{
  "model": "multi-label audio tagger",
  "dataset": "simulated sounds of rotating machines with and without faults",
  "train_examples": 39062,
  "time_shift_ms": 50,
  "n_mels": 64,
  "win_length": 400,
  "kernel_size": 3,
  "stem": "single",
  "widths": [384],
  "nesterov": true,
  "adamw_lr_other_params": 0.0023,
  "max_steps": 12400,
  "final_lr_fraction": 0.01,
  "adamw_weight_decay_other_params": 0.01
}
Rows from block 8, named by matrix and row number. Rows with one number belong to one channel. Each number is 128 + 24 x the weight over its row's rms, rounded and kept within 0 to 255. All counts start at 0. Numbers have three digits each. After the name is the row's rms in percent of the matrix's.
# filt: filter width-3 conv, dilation 8 (model.blocks.8.filt.weight, 384x384x3), inputs 264-285, a 3 kernel for each
# gate: gate width-3 conv, dilation 8 (model.blocks.8.gate.weight, 384x384x3), inputs 264-285, a 3 kernel for each
filt.191 098:072114146072130191117117149119123130145091122133129148172105171193148132123146150142138110121122099127098107131135120119081099179125133124088119147149134085123143106131118132119129147136176151152115
filt.192 100:134113131118117066127094118151121122092100105134111140172164128127155124131158118128138094119135122099140138113111142072105132161125158124114135111097149134106146146083122145102077146081111129130124
filt.193 101:120162146136125152121098146147144111122132116144080131102095145147121109089115123152122147113097151125158127127143119137130152147095158100113143095152142168166130129093085144115176162130109137143149
filt.194 097:086109121110109140101093132180126145112147126120100121137133127163103114114139175087132119142146135092127155097063079095103145090162136119111114128163155123080077096143132127116161155123161129135142
filt.195 099:157176140083130109144148147098170137150125121114125172128138138084123116163169105138130139079119085123127132170126151108129118134116111145143140141107145130164116097146115123143134108148145121130097
filt.196 097:131144141130135093121138166151111164098098117124153089117154154160170166137127173113149123115124120145116136076093121119141166146116126133136112146120159137130097159124187139114151144118138147122166
filt.197 102:138097079118133165133157151108138162153116150137156133112160134118098162110142117108146141151158085104117155117120092090153136151134154148151099120125127126108122139114105134169113146129141123103141
filt.198 098:180113126144123100139140121153125105126092140110124099098136112110141130164083128132106076128149145115137131099132143105152121112110129157122165133099133150168137143155104134094119103145142122148186
filt.199 098:116110134140112121125134149155154088138150167094131141128091098147107123156103157127127148148080096103138148134126149141092121107173097109127159169128135105112124040134130129106129108113096177126125
filt.200 101:157102134087102153106152090118112140113146136115145123135131128120113141129063142108152138136162148111122084142117134105138082119136186124089106148105151114147124149135172113124095111096141113096124
filt.201 101:111122091133126093132142172156180142152135156118122128090131079087096121109150162102133083129127100141123144100173142137157121116122129156116126131102129152112151097080159143149142117141093113122133
filt.202 104:134160087105148146145126161158171147152151142126132119106152155110100112119078151139165139165143153104111127100126110105116124108132084147122101135124080110123131124167131145153149123111091163118119
filt.203 102:126129117150134105113141111103130112163131101094161159177112102128108129096139129136148190114142104129126112106163105127133133124123142130116097135134134145110134106110097144155134141155138162105143
filt.204 099:151080088147096163108166136098123080135114128152127095110142137100101116127140119143093103104134139144160154124092131129157130155132120116151129127125149132091098120083125111122137120148156128112133
filt.205 104:140122108090129108133089151120116146108116093104151123145138090136136110149120121117102167144100117148119110119123116131136139121137118134152113212157129153161134141126150144173124132118156138153091
filt.206 102:120122141135146068122121119105100162145131103122121124150177067107137140153124143134145125118081121092156148126076131124117114114133088148127106126116141105158138142160125121087110138113127120104122
filt.207 099:109117102154140161140108152141162174145144107114114142131121093131102123100118118076144105119128095114166138118102103146139173168132139154162173119078119116095145159176151108120180184139164096179132
filt.208 104:101124125076085122134145099105146128139137127131092151114098123085117099129143170090133134138101139147102164063117121118121135141134107123142082127162104160150145128099122122129125152064112128145138
filt.209 098:173164141075162167103112178118097125130127120102087103109124125142111149107113088157122135145104134125129108109145135110129119099116121110136112121130171132119139127086138085119152131124120149112103
filt.210 100:167117124113152120136096121143159142126108133125119120143155179109106129109137111110106108112129098123118123128124139140181108139173119132159107138110137125103118142123113144132142140109056103134151
filt.211 103:167144114154090157156101137107124145136112120093111119165150123163133139104091096154110129053126127150147123129130090111131165129138144107093143134104103161123108171145166109131102135106111074113095
filt.212 098:144140121120089058133124149136108154121088112116147097135102156127131147116173139151130093098138137165105133130160120120113102143137115166151143144118128135136180156140119110164142112150181130144124
filt.213 102:108098117097155139167154113134123126110108139107134109125136118171145106147109131107119125118157134149122123140100138165139118096131131109138146139152129124130126137145138101126120117127190129166126
filt.214 101:160127127133138151154124146113157158099101125111144130110111154111146157116121092144116117143155133112129128169112183102094116147137081131064209132131149102136164114116119122102174106105140104149112
filt.215 100:085125117147079147154117120111158113144099108117145118146116145161113138186088118174115132134131120090145106132111120123117132174150139073133150111161085119111132131151108096107071146115110099098119
filt.216 099:141149108114125097071143123129113136065105140093120185077127143134090153099109151099140160127146116165159104112149140110112143086145171150117127120151113155128123154159117148157108092080167135077109
filt.217 099:109166120160102137150112151176139103174154137169102144105122139095102111141111102144113112132135141145138111142114148139159149106106126110118123147143102162151082109107126158124170141168117119190154
filt.218 100:087081125151097134146124115150130174125145162158165137112139123162130116113145158107112134103139152139149147117141132141143167162115119128142140130122151120106156122125152190133144107130103124145142
filt.219 099:148125059130149130114140130123116129108108136070151183163158148135136076126110136144147106087140122131106124132145151106130140148121155134159162132130115121101109130134119132121191137149102134144171
filt.220 099:140142159150087127172114144138136143129146137151162137142107096126133089131107124141191138125134114148100125102142107099114135135133125107147141131139102126161131109140102118128139107088114126130152
filt.221 100:129090089170115123142084090117140149140109130160150121129176138138128124129147133106150170171135131126147125124079170164130089149141099162119125121119132107140136079101167119129120110141113098135122
filt.222 100:113117051109129107180127152069101129132129136171168118177088120119163162129146081147136127168129153160100113073161140154140113162129125143103133145143149148123111139140106148142155158150187077124132
filt.223 098:139136091098103100116118122148105146183135118145126123134116147122115139147130123174124109126165122132078118142111143160148109095137084145112084139140123107113100135102149143143118136136159142098094
filt.224 103:116106148120078144126100130123105111128144119142114122071141162143151139169115181096120128143144123150108118101123150128113134127103120150092142154142133134122109082097113133116115104129105135117117
filt.225 099:136126123127163165133099106109125086102174124097118128143075130206132136143119118169130094144185103127156148134135113072131172167115136150106086144112132109113103194126103116139116143147162121144108
filt.226 099:143144122102173094153136125125134149103101100134156125119110144154160120118136140078104117166085116144128100133141148091141121142146166170116185135118109134109150105115127142137139129110133097133136
filt.227 100:143123122119133100139124100106112157139143161100157147103159130119122160125133147143131138119150163141079166102127118136167141116140178145137123145133123141121126152165167106131126107127133117119149
filt.228 103:131162165135053148133160112171145134116137083122132107102175137135100100091090113137114121073139154111118093064129154158139127146170117109125142099098128146184159162143114117099150178119123127150125
filt.229 100:121128137181127104151102126175115122136098149160122115177164161115129097142141142124081138123103127105157117148126159135126115146140129163139109109126106089121120146143117135120159152124136136127112
filt.230 099:133119161136085130149099142138075150101090120087122109122141141108118156096110091105082108104143156108143119147097142165116138142114105163120105144118140128116081137126124117083120096128148123129124
filt.231 100:134129123170130123123117162129124144093083162114140097126130137146156114131098125102153146126108166117136146123142129122106118137141165145103131133135101132130109164157141078101127139139156158150125
filt.232 100:150142145122119122148182133159136125135128146112125127103163152124117109120141134090109125108109116119108135108139106152098098093163107094137103129115073143124076116115092116196148182132113158155111
filt.233 103:155120129156141130144136119126138128120095125118131145115130138126100153193098112149113142102158141140123137141117135125121131155136136156151125132140093079117101115104095160164098145122130114147163
filt.234 101:086133166178194098083135114144130131139138153102105155112116171161109154118119117158102119098123124141094148131144149129147124084120073093105106161139141132157136154115100151111126078102153129129105
filt.235 098:093088111109128122128121144106140142110116083141145144146114142080133099142142160148108138132123124116149125144101113153122137139122131184171121132148109083149162119162152140119119115090117135134057
filt.236 101:117124102091117141143155110110136112112146154122174135138130134133130113097127116160181148086125147144169172090133127161145120165141165100125121100119107123113158121137098126125101113169173103119114
filt.237 102:112150162164138136120094106118146116167109122148075075158160150158143137119134112134100135114110113124099118097134138135061092144154119137183129119137118090112065122086144135178145147164114130121107
filt.238 101:094152148123148144139096143096142123152160139145136118131159183160108103141149134177143165148107138135173139126139153128158096107133103119124119130167144109136092155132094133150152137098102101127112
filt.239 100:158101129104138059122128161109116143141125135092133137083131133091135098132069097118099092131129140106134118145157116137141141161132127102142140140123145129142111112147148124127109123116131120124148
filt.240 105:122108117211111079154114135134111090127155129141144074150125140133131196123196111123091099104128126134144148138102097122101141108165107120169106141127097145119087133130121151085142074143159105123152
filt.241 097:090096096151085101083150115126109120166122115130102088137129133119126176127071131102169171148130134108119124112106120121109124126108107140155111131161129137123139053114162119122104214153143143117093
filt.242 101:108109146140141099147135129108136163118119120159123135120159095151155124160119163122140132156157137137130169118129121162139091157134147127136082100132123160078161083159138164137104145164135166145108
filt.243 099:134160093111147136084095081150115144131100113129137155090147098129126110114128098143130134112161166119124150112130144149130175139163125135041121162107146138094124123137118128163144120108133137053142
filt.244 103:143119132080116093146148117142124106114164133161179132161102118143131090124127168129113129102111117137135147138141101107131123143137126149119131098123142145154130190117083137124158139123119134136107
filt.245 104:125118126109170110120126167119126146102136120116155141117080089142098157126155155083090114103095104094127089101107146128080132125110150125119156120143133120091176112105103121147157093129141146114148
filt.246 095:114116112151133143150162145131164171120120136125144146097105109135151113132129121112125148115134115087139122124142133166138176141146080151188162136140109131121162114150122118143163132101117144112140
filt.247 100:121109124166162128132088114166141111177125104125119092138158158167131160128159118129078123146109106138090139127146112142108116072083103172133111136120156110157148121112142133153163159138151150118129
filt.248 100:145162114130077099106115140139116094123083118097135118098133154138116166138140174128122089155110132147098125166099124121156150138110129145137170133116122160094163106159126092150100111152162063121130
filt.249 099:152126108133134113136112108135114130133136115096107130146125129147113104121111088155132142121157132138139166147122104150140120138144205095125134125126128115150110142110118126127166163133125100120114
filt.250 098:080081085140140125178109169151132089123172111133181146106103092134116128116139136101095129154128142115105160105154101138109172119130133117079113169166137143113117164095143130108114110170115111133119
filt.251 102:120112128063120180113107113084131145142145112123168118142082098108115142132115111110088100151118094106158126129126130109111118123136113109092102086140093079128135104173127100126128128125123140112070
filt.252 103:111142130142131126173065110158126134105086125158142105118051125117145089160157070134175146141165129120137128148129149116130142176094080100130103148131120168143082135084089171107116152091143159115094
filt.253 097:157131112107076111157104132099131128127116110076146103130177130158112166119120109124155106083136110133126154092127156126182121082139103115153136114132115096168170092099128146116146128078144108087135
filt.254 098:105093109135127128114178146117114101118090119081143145172165094109148104136094090189104107126135113123115130103096132145134166088127140116126134090111116160179127142150116121118132112148108113141115
filt.255 103:134122124115123111122104138137098119174126068135134098127116171073133147138083104102166102167134112143124148125160113128122132092110149107162141121130122130100128085123119101137128103150146155109054
filt.256 103:139142163190102127144105131162138134136082132139105113114141122167070097141129186181136154131131129132125117129124118139115138081137157151146148106128120096139075107141105119122170184131130150102180
filt.257 103:089134065149093141129101173124137113126144117195146133091125155198104143118125152153141114144143152121128103140121129171123138132114093161107155129116135153112102136161103132096104118174105122112106
filt.258 100:119161173139122142149138176107119125142140135149118110134100162102101144136157126118158118106105110137153103160140119111148131141148151112138158145161127169124082161151123118123132114112103096137116
filt.259 105:159118102127126147125156120131107134153093116086101109155124153116157136090179153153103141098159130151126099129155127145125143128139110098140142147119147126146107141142056144139168143098171148100146
filt.260 100:136166162102160109106111142130096109111132149136146167120149126126137110134109155107117127110165162153138137114112138135161161139132117133094106114123114180101098135128157144140133125049145154145086
filt.261 100:140108128159102132161129099124175147115125122122134130096078143132123159109125140147087132143092133116184122106141107117124130085103153170095150153143113148163115131133120139127150122121103137105111
filt.262 100:158115173152101141118143121129150134132077126111101124163150123084169153104124097133127114149127121085167091142140097106184131124141166087150118158122127127140114180155113100154141111142139136132128
filt.263 099:086112155153140193115168091159093145105103126143160090115106149123108092103136129145163095125122124131121151148144088115092122124074122141139101120117136084094129115114146138142102162156105125145162
filt.264 100:149138080114136163122155133124132129130113116107154106140117132127114102138175154142116154114107125112145152123129144164145137107165138145120070143097108143093157117129110138139129129154131162114072
filt.265 102:121093126102150105161111132132110136119135126121141092160151100155152166141138099107110147083131137159116105127098156105111143124122110102125113146098109134134087122098111140134137138134098103114144
filt.266 099:121097111101157112112114101132143094152134102122136138101125122108132122161115128113104075120154115146110113072138143148107117115101145109156114137125095116184145106123131072145158096141142073121141
filt.267 099:143128131195106132172121119139119111150065107140145142164125131108109167097129131149147108128129177116105096165143132152107111114095144158154143155123144169141093169104121145155120152122140137104172
filt.268 101:102147101142141134155117143119110135144114137142160150163153118139126134117098130114103102140113133137161152109131128120189130128099127113143122092112098118141145134137123107107076126129117110150130
filt.269 100:114127101117119113091098149119130121139122138119121132115136114112102119130136164106194103149111125139110153177118142082093103134128146117143152143131090142171111125120128108109137142093117151103113
filt.270 100:105131116087106163162111139074096141140127151088135123133121107179106106122111147147130148122054097130155135119129132147147169095131146155099115128118124128116119097113170117110136135164132126109130
filt.271 101:163128091136074135129111102113153150145110129146118151105084136147142143116093181137098139115127144125122147113155090126152095135101125107110119143122124092139110119149157085140082142111138125146136
filt.272 101:112149130084101108158105067165112145155167098108148171092146141152128182139168120116128120140121088118098142130136137101122104151122178144137115145144093086126090171127119124118150096132109126109138
filt.273 099:114161160112150109116143107127120120108116135107171132109133132091128160107141181116100098148126132134183140121115127123106113135142086101099136144121115145140100100112096107151146126139094149142105
filt.274 102:142176148098124087114115089108103175129134166143131100094147163141116173174103162156145182140092129189181156157149113121124109121132089120121173159162121073150112114130108105118132128143144136149122
filt.275 101:123126128203157126163139110089160110125104089154180140074121161134158110135146153148143113196117137127142087141100101139116106109121122112122126132113096097141134126113108110144059133183156136124125
filt.276 096:138109129170112129118128158127174114148104171118147161117158126157113148123120159119160154109108129140133150135149193106097102121118124130083107133094146100159124125177131128134120130073125182116125
filt.277 101:118139146120159120125133116120105105136167100118169110097109105115131109122167137119147098141093104141133134136129147133193118124121112181142140142125122097112134150081120116137140152117080158131147
filt.278 099:133136118160108067180146094143123105114096130157158165124134085089145160133120130089131105140136172117122094108107101143099129131117114121126144167104140111144104117139093179135142159141121127155139
filt.279 097:117129126152101119103113144102098155104111120115099126156151151175096165141114173118091113131118135092122128126057154129145143120129143112176140136088125113143107136130124136117127130134141149109098
filt.280 101:135110140089115170110108094093162131143149129144129188129114169091113124130105134113137106137140141104149172148082136105152093128140146137130170117113109139104180140141139122083126136134129115169106
filt.281 102:106153119112145106137169144081155140121149136129100185132079160119129121113091138153098082123136097088119178145146151121159141125110121119118112136148117133180085125142168145114099128151118137129172
filt.282 102:134149150122147112109083121102129120179135140111144092093126116111145158143148157125165136092127101158141137132100156158116150082113148111070117103152114164112106106102135129097120087166124099089168
filt.283 101:126135123142169101091161184182179088109132109114129138114137139122162142086123140148124117123128171146148102116131169128186142091136109140094152145117154148116096133107118109163132169130156175140107
filt.284 098:147126164158126147120165124113113080086132128125151164119106126124174120151142129117172150124120141140160123131108132088113086133100165132170121100106121139115085148130131121148127110127111086156110
gate.191 099:091099155110066145104108143105162148145179122124132100126141143148160087140142140192162149119135145150104147134120129136135156129125103106132133112118091145162118116097115126117115102098130131124088
gate.192 102:142133122131095094170112116118123090108136124085093109124125141122115088116160149138082132112098143133147124106175114102136139143139161120097121121148101118104144141083133139187158120127124162125120
gate.193 097:127137123126154077126128108103137102110090122128113160125149158132137090140080119144159135115153144143091131152119148117117112147101140132175118147146088137100091142141143069126147085160164133105121
gate.194 101:142117121089118096138109108136105095134145135132123121104123130138169131158171136120055105142119120098098160142168116164112090111141096123166130132140105133147132123128108153158119115104105132132182
gate.195 101:160134107129139099122129126100139121115150093093150112150119120130143112087141108140176078150167142121110098097163144161114131139096121133146130122113087108082133128130137131126133150105121121134097
gate.196 100:108128097097124146195085122083111172124173119143137157111127155132137152154109126096129158155132168107106107128117125095101106113194113116126128118127134134098172159126157086100155122125151100121141
gate.197 100:131130126111122123101133149082118143152118122154127153158097095134122099173129183133143094102148126107110104107154114096116172100128100149130121122174124086122115110149105101111150114101191092143113
gate.198 098:120128155081129143122130154153099098127118171108096098178150104090093098133139150149136151126148142118117143137105133116140114141140165149148121173117119160130086172136119112144105140156150148105113
gate.199 100:118146141124154130120079092148124117142133133147123164115139159198123109147089149129152164099105102134151139103082140163087145125133176152121174169100147111147149135132154144099115155088144136130114
gate.200 102:124129139147142105135140157165127120140072139145100106139127123117106114152156136128141104136098142134137144115088105079129158129095142112149152111148135135161159120139120127112125100117151161167121
gate.201 102:120147161129119100163096126099135126137143131143157160118126100132115104170119136156129129131139149100116165160101109119126178118136083084123123139117120155115093131123130120113153119162134126175115
gate.202 100:097127137137144098124115085146137111143127154129123129122121062101151111130139065133139137125121155121114143133143179114099132151132123098141120075155130103128177147155124095084092120151173114129118
gate.203 103:115134112097151157077154152110134116138118129173141107125160153088138144139119124111121128175152161132117131162095091126157089128124101108095187178107126083114151108135122123136110158086150193169128
gate.204 099:080080105083129095148167123123127109154131101163115125112146141125113094109137144107076142176159123077097140137138113153136114137124150143139146133108110138136141079131121163104121115141138135159147
gate.205 099:126096099149051139129132074155121091105106124132094151119106132183106128119120133142085096106121129111112092147137125120141146133111093085125118133104110109204156123139098091136136171148141150113127
gate.206 098:144153096107157163117122126129138132134146109125155143147136142140110116128120141147150112141165124159121131175095159129120110100157152083113097144138104114113152093143150155118142179176124127179090
gate.207 101:149175093131104130090142142106139120122099129178126153092143131152137144183058140164166139138132099154143098134120140129125152177114145102178124110129130147158111088123111116150147157140135116144116
gate.208 100:105096097117119156077122133130098116141077103142100089092140139121134167133154132119173100154104078129139122088121118138148144115082150112158129108147129124131091134121127109102117084099127075096134
gate.209 101:121119122106131129144098156110127095119131087127141127128136143119114149154152108151125168121132084156125118121125105106149152128127113136101161121132141111121131140125142087138137160120176121116131
gate.210 098:125133132120165112149140161148088138112157092092107110132171115134082136179106099113154136093141159122146170105141102108135130113137162118144125150123126113100117097110110119128153137121142133145130
gate.211 100:149116135147162165096116129158162135122137112138093150142098132139106152121140128126084129163144136122123146183090106106133093170150123144132100112139136126154138109113131123136123133124111117153106
gate.212 097:096149135110110123128176107150123124152111149137113112170107173103139117136098119074113130161129098121127146113123126084146141079136135107161099128164111132130129092118121104122124110148181128119117
gate.213 098:135091098105084165127121119141086136146112140127160132111102128127115149143144154161142151104149135145135128130106128110147193155121164164117133108092136140136179137135129120090127127178155102117126
gate.214 100:108112126163091123144092164094057094125131129129131123155154127147102181104085100170108130094109104107102138130139124118167093108110100135115169139169161096109101113111175090118142108169162112126139
gate.215 101:109181165118063104143092095109103133142132127124113103134137162123111112131099157143129161133101137173182167138115112138152151139111119142147108114089165142159126098135151128145129121105116118126156
gate.216 101:113127096102078135180149153094132143126126127154166107105104137120128180061149147092117094122150105156118130123150165121099132137136093169118130146123118123144162193166138131141126119100129109159120
gate.217 101:102157107124134109102130151167144111156137104069123143136121153166154093067121099130112129134122106128146147114139096095133095148161131154143138127114147164110135133128131094112137113127156094132150
gate.218 099:111087145121140086099122168136111129114112121123154080137123131109194156104080159164137169140102098169157104059098133156120126141132130129111145101123126118168138143141147157113098146131139123163181
gate.219 099:172082106130121073103133129139117101149103130110115119117101147142155101138165140138117120118149126130123072098178128128172177122116120151093113141111125111098125130128123142109136142123144141175176
gate.220 097:133145089136127120121122143137153109141183154170152129128128141106120157141141094112095144131107133145148132102148120107116119168116103118132093128139090144111154094110133131119141119114141119162142
gate.221 097:153157120156102115120149161110134106133132117141111092098092087120157146134140182114113126097164141104124092125088133159112111119149146099150145134164141167149157076127161143112082098102151129080124
gate.222 096:165094135105131153135108104158140129150126114136098129095173128138125104128153128092130127144118106116082116153134095103156124095136098097144140126105121135132079140069126120134133145127119128133149
gate.223 098:114158117210086142168114142122122120105145122112165126121128099124135151133126150139155127135154160134127116122103123139146169152130143172115148111113103135122139116090148124127088075147108123154132
gate.224 102:182130073074136177134127149159125138124145124120147156119141157106119129101107128120119145100189142155133088113145135146072101149131108121129117097103132121119135180139118092156147119107119125109157
gate.225 097:123114103115174115125116086131165133149143050106121146102156126163102163101103114143137104139129162109143138135136141114093084137105139097092117117101138140083114105141121101150103124128121143123119
gate.226 100:102085148079125097099138151084160125120141138132133165150101154116162093164169091115118194147130164116157142091148100133134156139149107167168117108099144106115132117059136131142136113121134138139121
gate.227 102:126141145135130137131104176137172097123118133140154104142129128107094144084123163168115142122120097139086108145094145117151106138091099138108106125103131153116151112116132102138098069130160092117087
gate.228 100:164164170107152132090128093179148138102120188115136131139108162128127158115110141141149136126099145132120104084125137127131108124131165142130106125119110173097134132109128103164169128092127075132120
gate.229 097:097147106089118065150118140147165112107116130149091132123117117138165140127121114126118124137089130142154149156140093074159121136147110129141151098140134166148164132144149136100088117148119125158116
gate.230 102:099158158130143163133128135115111117121102092131150129078101108102140100090124158123116157137153110138118139151168137140107154103145138188105105102094094135169119137092083119123103104119105155129130
gate.231 101:116074121088104170088092125163101116172161138117141134135133108088128134164170129126125141104094127155095101131079121132126121092176175120138148131118132096123137118101105114134112154115098121102148
gate.232 102:083114140131092113130099106148143112154145124080164117114098084091160206147136105141090141118092114107102136117114165084100118132118130117156145149116134126197134100142110130142128080101128150122072
gate.233 101:114093137152152147108121160124113110163138149135096118142142085105131129105166049128183138113090132092137104109089080122194166097147128148126147154152140117113111100139094115110085130177116119143110
gate.234 100:138150112139081109108099144113134101107116147098122130100130139128143161123114090089152134107134161151146172130095127159113133156112126077126158104066106096141139079140135080134115116100110133099145
gate.235 101:120145129102076118125121099103131131135119158108108125136193150131152120150155123138053105093122146108125181145141113169144142184134128156134123117146121143142120130144125131122147124123126142108136
gate.236 101:128121132152137140088108102171119118125130083147155163121141153121120120145143127162098100099133127082133152152143102102121120114185159150163089101108134134115105096131125129083121107125095109118111
gate.237 103:116132123136084124129132158122101127120153152145145107153156117133140128123136104090159132116124134141118156095146128126136164125131133088146098127147116144114134165139099105110107113092122132121161
gate.238 100:161106115138169114122119149152153084155135113110139140088119148140149126131151105163113159130131087144176145094151141150139128089164091143165151080118110131172138127122106120113116142128043102103099
gate.239 099:112158125114118066168126112141102116133178116142125120140124111147078116111136179167146116132128134158121145168114168096120124131131095157142148149128140127113093152128113106153184139157146167176136
gate.240 104:136067141131137142119130166129137119119116123106162141112170106118111124152164138137102131131177119143179151150124153166154140120078115119110103154132157079155139106124108097175127118135143174169129
gate.241 096:140130157148169096097154122157111144124124162148140113165098127122152118127154111126126117119169113101158116108128127132155118115108154088122134134158149111174114136123134108147131143151125139076167
gate.242 102:102128127106105106081119126144113130125126087126109098133082123087113143163095141088144149141137131105116114163135139169142141136131092155072128129125090112110114121091116164119100179101140118170096
gate.243 102:155157071138082151152136136139131118178133162094134126129117129129138177141122160163102151130148157143131127123136142105129147097131153138118100138123101117184155126152109127145140107131160146070155
gate.244 101:096131088123136126147152137137139156148118120162168151099139102109150128101072125109126102135123094139127161090092108121157112116108124138181150138134129121131129125167080136111143133153102118132100
gate.245 100:099139134159119147135165161143087164124110124045128095111138097128085092143108095116108093142135126124122146141144120158110122106146124138187152157122105095115173113096139169137163163145105119118156
gate.246 100:128128152156081117136113136129107108133175138139106183133153142121121148115105195145114142168109114137117145128120099139131135106134162106141119144141110079121124165069140141117081121124152128128156
gate.247 101:170199134172130092113142133147170164102145135104090108140117179145104120124088123105148091107136127141158172153146157143158141082145143121085158109135104125141147177129149107129141102134115081102141
gate.248 100:131118138139094117136117134121138122113139138117098141145162165117157180130151143113164166172142168097108132161135130142129126142113135149081133098089155151124160163134093155165111136085128093122083
gate.249 099:148146154104083106117158162156075175130145122113127095161119092147108156098128125129087072121131114129120112122118142115104118144135133169150136100130112115115109151107133124156139102137141097136109
gate.250 098:099137111150108151096152098097093124115137110097130105109157136126106083143125134113127122147133116073111149126109120147158118151139109112121131124111114132108178106144101082109167104161118148130112
gate.251 100:100093113162078103133134097123108145137102129163108173115145148120116119127116129131127129136114150101109162088094133155145129121154161141125127170092151101119114074145142110121101124118134157118128
gate.252 101:107115127089133126144133153148139103091138120152120108111093122151117097126143100086144124105113127125155131117181086110148153090128150129131148119091153159120134141110119152121101118116168113122104
gate.253 102:156120169153169134112126129153125145138092157180119143164131088121143113167114162134140107138124168144070109116081101110123138150131137111112127120129145140178140110135140168138125133112078101156150
gate.254 102:136117104098098096140124127123121088133112156144090134164143108161106161135140147104110126148110117124176167104146113191132146086149119118136157128128139136110139101134103124139154149104100142159094
gate.255 099:096136127119165166092135083160099139124144138139144121116151101101138123143187152068163085143143141125099172146121078125137083126101108144100123182162103176104101104134116148125102103160103140138129
gate.256 102:126124151138065114104141131087122116112114150161136145147159132103121121096098084127113140138116131140144110148099132114157136120130168096150106138138135118145154123163126114093128141124141103147100
gate.257 098:148117149131123152123123126098115113124141128130093117146145134169114138134096107122140168110141162166139116151127093161158116133132142143127112125127143089158168054131149150151151149108166151147147
gate.258 101:100148135122091102155076149114132138128126129136164140179125139155137126098119141143142130110121130090135173110121160131151102149130132132125137145092115096144150132114106120119119108084112124101149
gate.259 099:111120126149127131160152124094131148123123100128143122136128135121151121109095108124101084121138149135090108134098121161118140127145063151109121088116134115094180112147141152130124121084111128132133
gate.260 100:096158140107159130163128099126138146151103133066120116095125117106144125110120117150156087101104121136129120139089125128167134117113169125093152104114114139083114169117091095122119128127146119131117
gate.261 102:150156136083131114111166144140141121151106113182066133116117111142133132102097093173159126124135095179142171160168129150118115109136135116126131105130133131109156116154154114113123172100148123134091
gate.262 097:104100076148107117167149089159116101138104114117169142172140132147129164142167110116178158128146148127140169086138098157102088118137118097126128131150129153156154122099127113133107135158120086135124
gate.263 101:093106136118178163142104112114126160134130151106144122106147131133133120133129149100090144146125118152054105100103128106132164155125106137076129085079141142093113132139114132121154110132173103170119
gate.264 100:135126114156126095110119116092189130090134114100126154188122165152131150159171108113115122114096139158133151123161082123094109150109130085098109080118158126150131152118154151144160101139112136107143
gate.265 100:086126130185148149132131148140128135115139133133137087117123131128144084088161142177124162151107107103152146129119119127071132097105139130145157134119146114132102141113139138092149146114090145149125
gate.266 099:127114108160120135103074112188129161146172165064143120126147078130146152099119120150149144116135150120091129150128122172143104144108123147161116114102125145097119140115127149128136072118104118118130
gate.267 101:146127116148145126111102086141109100147109141115155110156118110099067138107081141109075099126092132184130142146116124119129110160175111154098102145129166123095160122123102107125152129182111118139145
gate.268 101:099099125128149119126162124128128116094060143158124078127154138165107128105182134111109085125113082126106150097111135151119143102095160170111074152127134127115113160098156101133117140102127155128116
gate.269 104:102077114128098057094135090099109144110143125151138104159142118116133114135095074110166140108148176146130173113140122155152165111113157122124151131128138128158160079149091153145146104134146113116136
gate.270 101:142152151107166157140114089117133167109205128145119133144132129094148143106148091090137123129109116169113131124108109128154126131103172121074156149054169172116134160122132125115199141165118132108115
gate.271 102:120168148092081138113110173129141142153110164125122109099119149110106125129096140117136161183151173148167130124113158157140099156178134117106075117132088102123154145141143136139130147112107160185118
gate.272 098:142134106071079172149090160178146103140122132150111129100117138131094115162109153141106146105134103090121122130119113104159156144122175184112137106120117169176134107155136080148148166133157114104126
gate.273 103:119144114040124100170142122153106124116121120162149141146149096070097131116116124133113152123135106144150159140118080115143152127118121124148116090113104094150105136123130130139140121121168129126109
gate.274 101:156129125156121119155112122137118190119167192130142104164184115129146135119135159146141076100142120130114141136151131114154120123158159092144133114142143090163083094145118149147157157125092123122118
gate.275 096:094154106077142116119127145114106124141166141146095146088115120120164129126108135156143107092127145080120144127107139136164117120154146148113128129110154150150114110143097114122128099132128179088096
gate.276 101:133121106136156155118101125134154168120123169086118154130106130120154107156148117138110154154053113183132175101117135118169113116105130136113107095107145138096120118116131097160148119147105122106141
gate.277 103:097110114111098084168156129151159136137109163150115166113114115142137151133136181119131086128134130128093114120125139123184136122127111097158108130144132079132135131101109128160091166120147131144153
gate.278 100:069139171162094173165116161152147153151093127097165111144130109131141074127075115126117093114112155151174129165121092129129116136120106120121148124148126122150157135153095109103108132127147139112105
gate.279 101:173129135086122143097160120164129129144178154148124112175146119110097109156177147145115122122146139117124147108095122100181140171156118139144166129140131141123141149117152103138118166113170113126108
gate.280 100:106135136147126039143107115149077141141161081106136143145132150100120147163129122129111133099144111082117159110120125170128149113152140129117135152139116135134183122152138128130122130149131133125136
gate.281 103:102111108136083177145141121110138126096106095129150155101134150152127134154128053117118126139096117079138111113136140137126130173123152129118137133135144067151147109134128153120156093118155127119102
gate.282 099:113122164096168067127142156149160169136119167144115133094083166082149131137166122117114127143122136117143155158132143119146120138165131117087149122107172144128113146156123110165114109138149102164146
gate.283 099:150125084111129141119187138110130172139109118129142134136132115184090135127120112096124103133145150135110142102126132120105128137155178112105115116108104116131130093131133131095143097154163156118148
gate.284 100:141104105095084125112109174147142128137136132114141115127104167124119122108099097097124084116132150126159158132135122159108125131082104115118130129114108138106160116113118167104096227157158149064106